config = dict(
    norm='layernorm',
    norm_position='pre',
    epochs=3.2,
)
Rows from block 9, named by matrix and row number. Rows with one number belong to one attention dimension. Each number is 128 + 32 x the weight over its row's rms, rounded and kept within 0 to 255. All counts start at 0. Numbers have three digits each. After the name is the row's rms in percent of the matrix's.
# v: attention query, key and value (stacked) (model.blocks.9.attn.qkv.weight, 1536x512, the v third), inputs 206-308
# proj: attention output (model.blocks.9.attn.proj.weight, 512x512, transposed), outputs 206-308
v.467 081:082128130104114098180163096160138088122119133128170153163123129107125082081121118141085103142124077123130185121139113131064135145112152147062130133207120107129121090126070125103049145120115163093146122116141101117176164139127113126162141118155178129092028091128142149077128208105160139094111212179109138111166
proj.467 074:149132138125131158128082143099083218082065112119144118151130121136122155147111127136137109140150114165121091112099107149167111142094126181102098106100146164073150126158116114116077082075126082100144137138142127169133143161165139125154111112088137121154112112049150114130020175123159170092150086084120182082091
v.468 098:154065127152052136075084109088149156139165091107168131128140163141123149164098127117166155129154179124152123175144113092125162070102097113133110172072120103124121131100113105142174132095108109183097157101108138151113081181105111078141105117111110167157219111127118135146162148107109066088092102161155098163158
proj.468 084:107090080179142078138166177149138098192079109068065119123136205139074101189164115138141166105143145131126123113117160102150146090157156136102147164122119122112136091125133107069140145144087169123145095104148102106107129122088116171147127161123170117097085141129141083185171125083128149172178185129133181121080
v.469 092:132104152155109115132175120133135155137083134175132120107068108145152128131102110154177102068120121101114081122147142174155088099122111232156100081072137080133131178175130097098117113117138136148170147113128113157102114132128155120131128133120119097160151078132101112152059071124069081136183157093115127164176
proj.469 089:150106126119164099118089107155152084202223144098204157205185092113130128105111145114098150145168130079137156155126108127121078165182135118127129149120081103081139083115130154130151107176095061111150158174140164121124103099129098132111128123173183143088139141166135116140204160112140072095159142157136147149095
v.470 115:138145073136092159105163155107155177131152116123149084075117093122140158108157131090110142172111137126147155176130149050163048084154040176141110130075096095151124195186156125111174183106161066130189122125066082162094138098163099137117148100212085153120160079111112120142129058123113130172150111135082140094134
proj.470 110:112089118166169089134084078163109079120079090105082129124157065061109133165077151135111110124165108114164148110123134085092136128193136130132130165159137103112124060146150130215125102200185137132118114121154194132130117113049140158120124158133180172123095135157157183180184104178064079127101171114153136190137
v.471 099:182093148171153104090095111098143132190127079136095130159098112164139185128116093193155167143166167156054127134143134141117087063067132108133136128121148138108131151145168140139126140150120138169158117123088204125074135149169143141127101162102101099125114137132152173142085123097089132120183078121142098149119
proj.471 096:152061150089126089142120148131154108120191150114183117154160104145171127087126151121143108111142148096110164142102115159125074071179143148116049093078110108142145169149171070112118116170105081131128126129122110143084107101138110153105097101118109060059082118167090105137154095134143106073117120159106112103108
v.472 098:128133127122128130076080112148133101100136104094172172113094103161096136134096127120129121122104167113129134145091090094193075088194116112107094111126124134113122157140151123174136145149104089114116101132132146142056104103094136128135132096091142210125125103129099130203180104173138128106110186114122138098115
proj.472 100:161063151168083111134188171103124147167123173172123146173196157130129119098166155108131139186130128094188134088148145096130213067090102191145140141116100128195126119113149116177095164070172193163052127141149125152119083126152164108124132143116133096038075140141070129139165151165129144196142153140126162148114
v.473 109:061157125101184084192135121177118122085090142141109132115168106123119118094119160116112119116120128142117107127113108065096098190219141114136128124142159140134134078092095188113097190135123164086109131157163132078106131091136159168100168123103158093123123164149183145099142169117183136134132192124094116097063
proj.473 100:145090138102092125126083120082140212141130142192125133148094136188119136141146107139117143161124143147125181115115119166096129108074117147084092183123152158150142185155151110177079095149151108084150148148134101162109163076123165054148136121116123123184084137128138097156123166067144171115133125138115093129167
v.474 097:040150160155169081164146133172171078179092150189079139104097088127111106140121178148167153106151144108125132108170062139077120159169157127118180159145156088098098168045104123108112132096110136064097120138163148135124123142156151190136164110102187114128167089128138137056129142152146110148130154076135080118113
proj.474 087:146083168044129086101060113083114183096136163135087127115120131179188106077132137110082150167147094149086156110107151133121136114056072153104091149106118150156125170151151094183077134107164103160148133113124104113086098088068154124127150154131118102179111096164110120173075137021136144110096144153088102087138
v.475 078:105111114132152130175159124130110148212088102181157100150113119089108127127154153136052123181098075117093139109158139154096143176127122096149128091175102129113085144118104149087065166088108145072175123125120121120097113130152182131134144088069131106154094109089131141070133141160102176080120131107137104108098
proj.475 078:118180134197124082123097086121186180124150123162123133126101049186146221108077143158091090163165151111123132140143062076100105137101144160077064120057150182092122123103140126220106096139142108188142135153120111157158157120139083112097111121166101157171096088162123075133053122122137099078123150132110149095153
v.476 089:133113198092179122085087084157132111123120128173135095137114150140174133136094100168225092110119133144085089153160091121104157099145140114182117137117190165034077079107131145159088153131087144195116119118156149131123097126151155123132157103119138142153173133096104102088136089085130114123105129152100072161092
proj.476 083:152090159110111140134156144113133192110110165147096153141144126171074114122130145095110132121099112152123142114127138164155140108132141089129035161156109137187129219143156145064142093139111159097105165157116138119081112125160117135148090154145167083176107166159141101126121185100098110144159115136132096058069
v.477 126:079189144101138130142195093174077079136110161167117139100104103105142032097127150094111081088085102143060116105132125093127142114148142145163055105149150129100127105195160092102107145147119145077109111123123095120169124091133129170133204132103160148136083100189133085057156096160161163132138159119097176120163
proj.477 119:143091156124049100117097082077130128121138145152145127164141048144099140119132167157099121188092081136163112082132115174120153196113122216144135145118123108144120177139152129154116079154161135144154148153109162110124094139132116068148148138131110160132151116055089116099125176116136116162116111143135159129099
v.478 087:107213152123128136096125125170150151113100144152113164100099150111091114155140123141115108074147185133171136152133102141069171080129205106160119121106191158075141165103118058161132040057066148120109123157141133123161090173135138154160161142149128117102182149162145051093161143195173113131116136135154118137167
proj.478 082:112167110101109118131158107087106097166104145125109114108143120128167093129129160144144120148125134103158055135163132168146168161081154111153130133133151089121154159150088129069157170123148179121146120098132046123086102127120155114139189136150108138093168114106111152128135151078180133166123089171142099081104
v.479 141:180050129124096131089123169092120118149162097138104109116110144168135153114111115118199114125155123136117132148148130138120168103087127145165153135097165137143102195175094140079153106134112124240132148108075119112123129115165107134129088149122124085125194167099139174131065108122079118106136098148107100159165
proj.479 120:117180150157130121162139084099157091109167128110087123153138210109136078124114137098138080106089118102113148101100120119127079128199145125127131095144115120145097164143124171080177113175098102108144152147120117077126097119153112171152134128114126117141178133153122090132150117106177110133160113121144090115061
v.480 097:084101104140164122058160178135160120146204077155099158172096133142142144078103127181147129123192097125176126122117091214082153107145173104107105106117087173112131139104146118129117166146128124131132164113142166106117150165081158125156124120110110138074156081148160108179079105154108146136117076067167153142047
proj.480 101:171158133105064084122124122111150140116065129106112126107153111140216097114157141106131082125099085062174164151172148140127131111124145132139195092167133133105067068144084167148126103082135103116081094090148128136126090077161117144126156124108124134134072146138159125063145122101146169161184129173122159098179
v.481 113:079110109134150065164114126142113133173146065128130120114067082093104136118170067150134172135108090123148189091134136122040137153090145077106214151103105155125111107084098140160178075162167093134113102146112176104138173171142108132163104110119059095098056112163119105193092147113120107107082108119134119133121
proj.481 116:112125120121148116102112127116139130107055119140135126164127156101112111121118131138114087073181102140112048168079150184150149138070160190138082080131112077119163131181158114142119107039128195138141157121147129133104100109128167104105119146116154129157171180165131131109191176143141155123078141112132123180118
v.482 094:101173099112200138079127149143154135074197105122154108175153148131103166092090105143168022108156148177058145130137100188123147102121095107141139119107127120159174106182120111029135134081069091159153116114091174149113094146094115140124163137129121197180107117158132134152165077125119117165135107116137190133132
proj.482 096:155097186098079072159205126116129083178122125151083133094160098109209088162135136120129096103171092141185093127171119095078137157149165106155165144181103111112106085142114139130134172088108127066111127179132106113132177115127115073163071136114103141123126108144135119068142166089103168142167119121115094087183
v.483 115:138110132091110160108105160172151139167127164126150128156142129141151153118119158173139138139133114104152125101139153196121150107156145166118112098169102053123149166121125121135136093145143190112168159113156088138136108053102160125107133117140140143143225058112176152146118136145117122189172123074084130147077
proj.483 124:157135096100149101110132092098122136089099106138050130136172144117150124166124144122125127185066139108159205128187094121130136132137159103148174116109137133170095110113087154181130121148115082096092100140144113154104049082165096178117179094098067125120070173133152130123131101143149096130204132119135166165125
v.484 125:118161072133141111097127124155170121131093139210139179119135131076179124137119145135124134149070188097145095152193071106096147147105124113183132158114065040070123156140142120130127198083111094081122101144130173133096112116083071086147111057108087174162192111084109072119123137123056101089146176136107082125126
proj.484 119:123067124097111089141193116119151124124069170132148109118134140098151108103104112101160163140134119130125175057074158155103096126044150122118150164128165103126130170087104134147086139157202177172129156107091108084127149169131116156134086144136086122122170125081139118105120082139102128133098136116142110083149
v.485 104:086136132069255076073140152101177098085154157104131148092135092095167110102109059176211117118091105165076139129104103150109107131090156105118140109129064164106140161066100071156149126162113125159119115123122160121170141142087118095158105096106114211153175181142145164100087155096116129130140161032125180148112
proj.485 107:100161164138118132114128156172135078129061074144096120138121184152124133064107137135161117181155081109117108122100169163158166143085142172119192132133158145095082171129087111134119127167124161083082111099121147108149109136113153124093167126071157157088104123150133141108206144116148102123149149152099120176138
v.486 118:089126111127162139113128184136152124095169188114118144135084099101096099184108129113113139082170123109105141126106168200125178079171096176123109095146099147103158217144133101170131099153077132173172138125113100115077101115128126121168138081148141168114202108120127135145088130077132123172170126039115061139086
proj.486 121:167172109073096175134143126126077123093080100153073103168157149157135135091108111128139121176113100097116146117139095106146113069051136134162181143082123169139063068144066139114152137123142173060128094150146134110097076108121149111131151104109104114136085127112152092131129150087134138092157144137117144147141
v.487 104:156075157105109103157135130140056101187141114156066080150096158075157156130151125136107167140142119135177118031187134052049119141087147126147171203149119089127139095061074199166152097139179172126175176129143137124156123077114119131170068100107122006097125161149099128141116129143148141115076150151107139115114
proj.487 105:062131131130217120094080152120146131137105127117145176094128134100111051109123114151159130087083139124145151171089114195164186133118080121085092143101168101157154176120134120128111095121094125187168126093124161130143102088154172161122170144104112115130189156114133179107106150103166088112110116112119133164053
v.488 105:186113138099165144101116125120125097124109150154114102134167131049184118110093095105155111108120195159091116117171139072156077138132110156164165161180136073113148126154130113110091183103106169109180123142125175129109140105095103156132091115133111119136193160112148084118161100101112081144132183130106120133151
proj.488 115:085120144132167128153172162126137168161178130165108140090098131120088093135139129138107155155064168144191167120138105092121121092176095151110192201099133119153100143098163136122044143178153065154106161107116131107153137157132126164129108139115101112150125084086128193117048106133118134053105140177132163114052
v.489 098:098087131144125094137067137121112123122179138115108116114155130112098178103146148144168065122151194168101129103095133148092085078172153134092185113149141179121157087104142099084096099150094116208120107056140143083127119141110120153098118169159137089092134141159104099110154048146133127145145132169160149161117
proj.489 114:136188146150191111140129183149108151177093104184127166136150149144112130112148118109101132160100102090153112167185133103078120103130114128136147152214134151142037127172131104132163139092121075105075161125123136107148138163107152144134153127161210105117145122133086163127154145070175156189140124170142139103140
v.490 127:150160150121143199133168137147122125100114107112156111183104132113145139139140131132138131179180080153104158150181123157128168134154128162177102145135097126159118180115084147104151191117099124133153142131096135135096074103169165157175124163136158166148122152109136117159151112139135128171117130082143156132071
proj.490 137:109125147106109097133150126077134121124186117148105106119201095156133078155172112158098123080081129138201177148138072114123137111156152075149162167140125179126163060118134142119104181165084129100143077124143142126130169041172118114166132126171093114105149081137171101087086108077191132128162086131115124088145
v.491 118:131103098140170100101113093178120141175119136161178124159109109105089171044094058169202138176131147158083155131172130122067115166172171115158191168161090066189103096082160093124130140145167119140136134117118192083163070126092117125148078114111085109119133182157092098130159117126110117175117108146125161194121
proj.491 127:099116136143182117109162188093137105138090132134070150114150159121141113216133121166121114094076121156190122104120133128126120126159177134125161176158119119196158101087096110132086145079101143129101153140134076093100130104113098127123136145100171104127152145117156148053143127121142139092134116126125135159086
v.492 101:124171152111168107122166092085127114119184153115115121102116135118099177156105122057116089097168134164085163077087163152120132124114089132130163098150121166097159098167154118103083075119125126157175131100110126145146112151170137130163162093142147130166143128107131160167158129129126107178121124096193088120159
proj.492 103:172145142125077211162104195166111096118145120152127117134144110184113172117115114160138131100148129099133162120130117133154150095195064159161118180092102205136092063161102127080136146155091126066124083109083135073139218139149155095132124155104146126128109100122140138138100137050171121128127097139095129089117
v.493 111:099111107111068140171112124119168122092196102072138123127083115100142068169171119158123129113153131107180155081113145105092188108126119103119176108132132150103180191085175113160151109115091090125207105130102107063098141127167171132070123122171099125139117064089140134184097114162124107091111108085134122166115
proj.493 125:153081101100103125143139150209077195058166122139110140146176143152086096060108133090138123153143132103108093132141105148069052130139158129161146075147139118214097086163190101132102075065126091143122161139107119118106065152115143124133129140131204097146123094123120114106105136213136199111118164133138144132104
v.494 111:118099067164179124085130181119125154129110130136158182087099096138100177143122191163089129079167107125178111128095146137107132034146136114102099096117111114134141155163119116119110026143104131120118129159109094164134098129155133157123132139049116123116134160107148151241104141132104083128155147142123060136136
proj.494 119:134170085081096144146143107169132088117123140110106111139097111121160152086134159119140082137156126110071140143157068125129159118151134156142119100147051152162129086161114167103129157102161082110151129128145115169128071148081108110138134134102174154157123083099131126109109197224084169109083103114123168075144
v.495 110:162135165066138169142134118111149132149179153157116121129124075158196130131121170163097207157178112121178125124133162178050109172134190095188177104200063147108121114105125154173157169183175129162189160125122131070098140134142187090160099072165132113141139099061158094159130180180120149111103084054149098175095
proj.495 117:125114131215110115113115177124145157104075161110138131147117147106134120134107121126160154151053109118089150180129143127110123076096118180118098131139185155124103164174119093130110056153109154130163059102142129091158099037128135185094123151100160152094141177136144196117122090103201141134095142113113145137155
v.496 114:096088137112188060100131124114130105163153177167198139133161102102136168025100124137166164119147119121098161150110114131115094186162136104160139125176096173137104135114141113113084131135146117189171155086086183125128125139186128155104147108143118117092130124136164135115129149151126111120077124059132151191137
proj.496 128:141153104049089139147114084100172116123077124158138120136136113138123109133152134157066135086126164145135095114118136106081178194125100119119138110134145129166138108159098134155106098126163165092132101143139072166151181089105204211127114143116110101137120164108150107104110171089130087129168154131138105098154
v.497 085:161165143101160195175148137094153158153160108141149171135093128109126184152147083102093091101146131112063168176163154132127107170119095164115148126140171158104123098178165142078110070089101117154218134145135115114153142164193141117087141130104182177165145131111134129133145137105150064145090136120090148134139
proj.497 092:167118111100104086095108158052131141067129137118157087127079031087131128117149110151108073079112095124137170147095124114119190114140120026146133081172121136165146122094081184143139115147112099077058125102132071087110139120123137176147104121075159145098120095137142138137134103139172102146100108092146094152078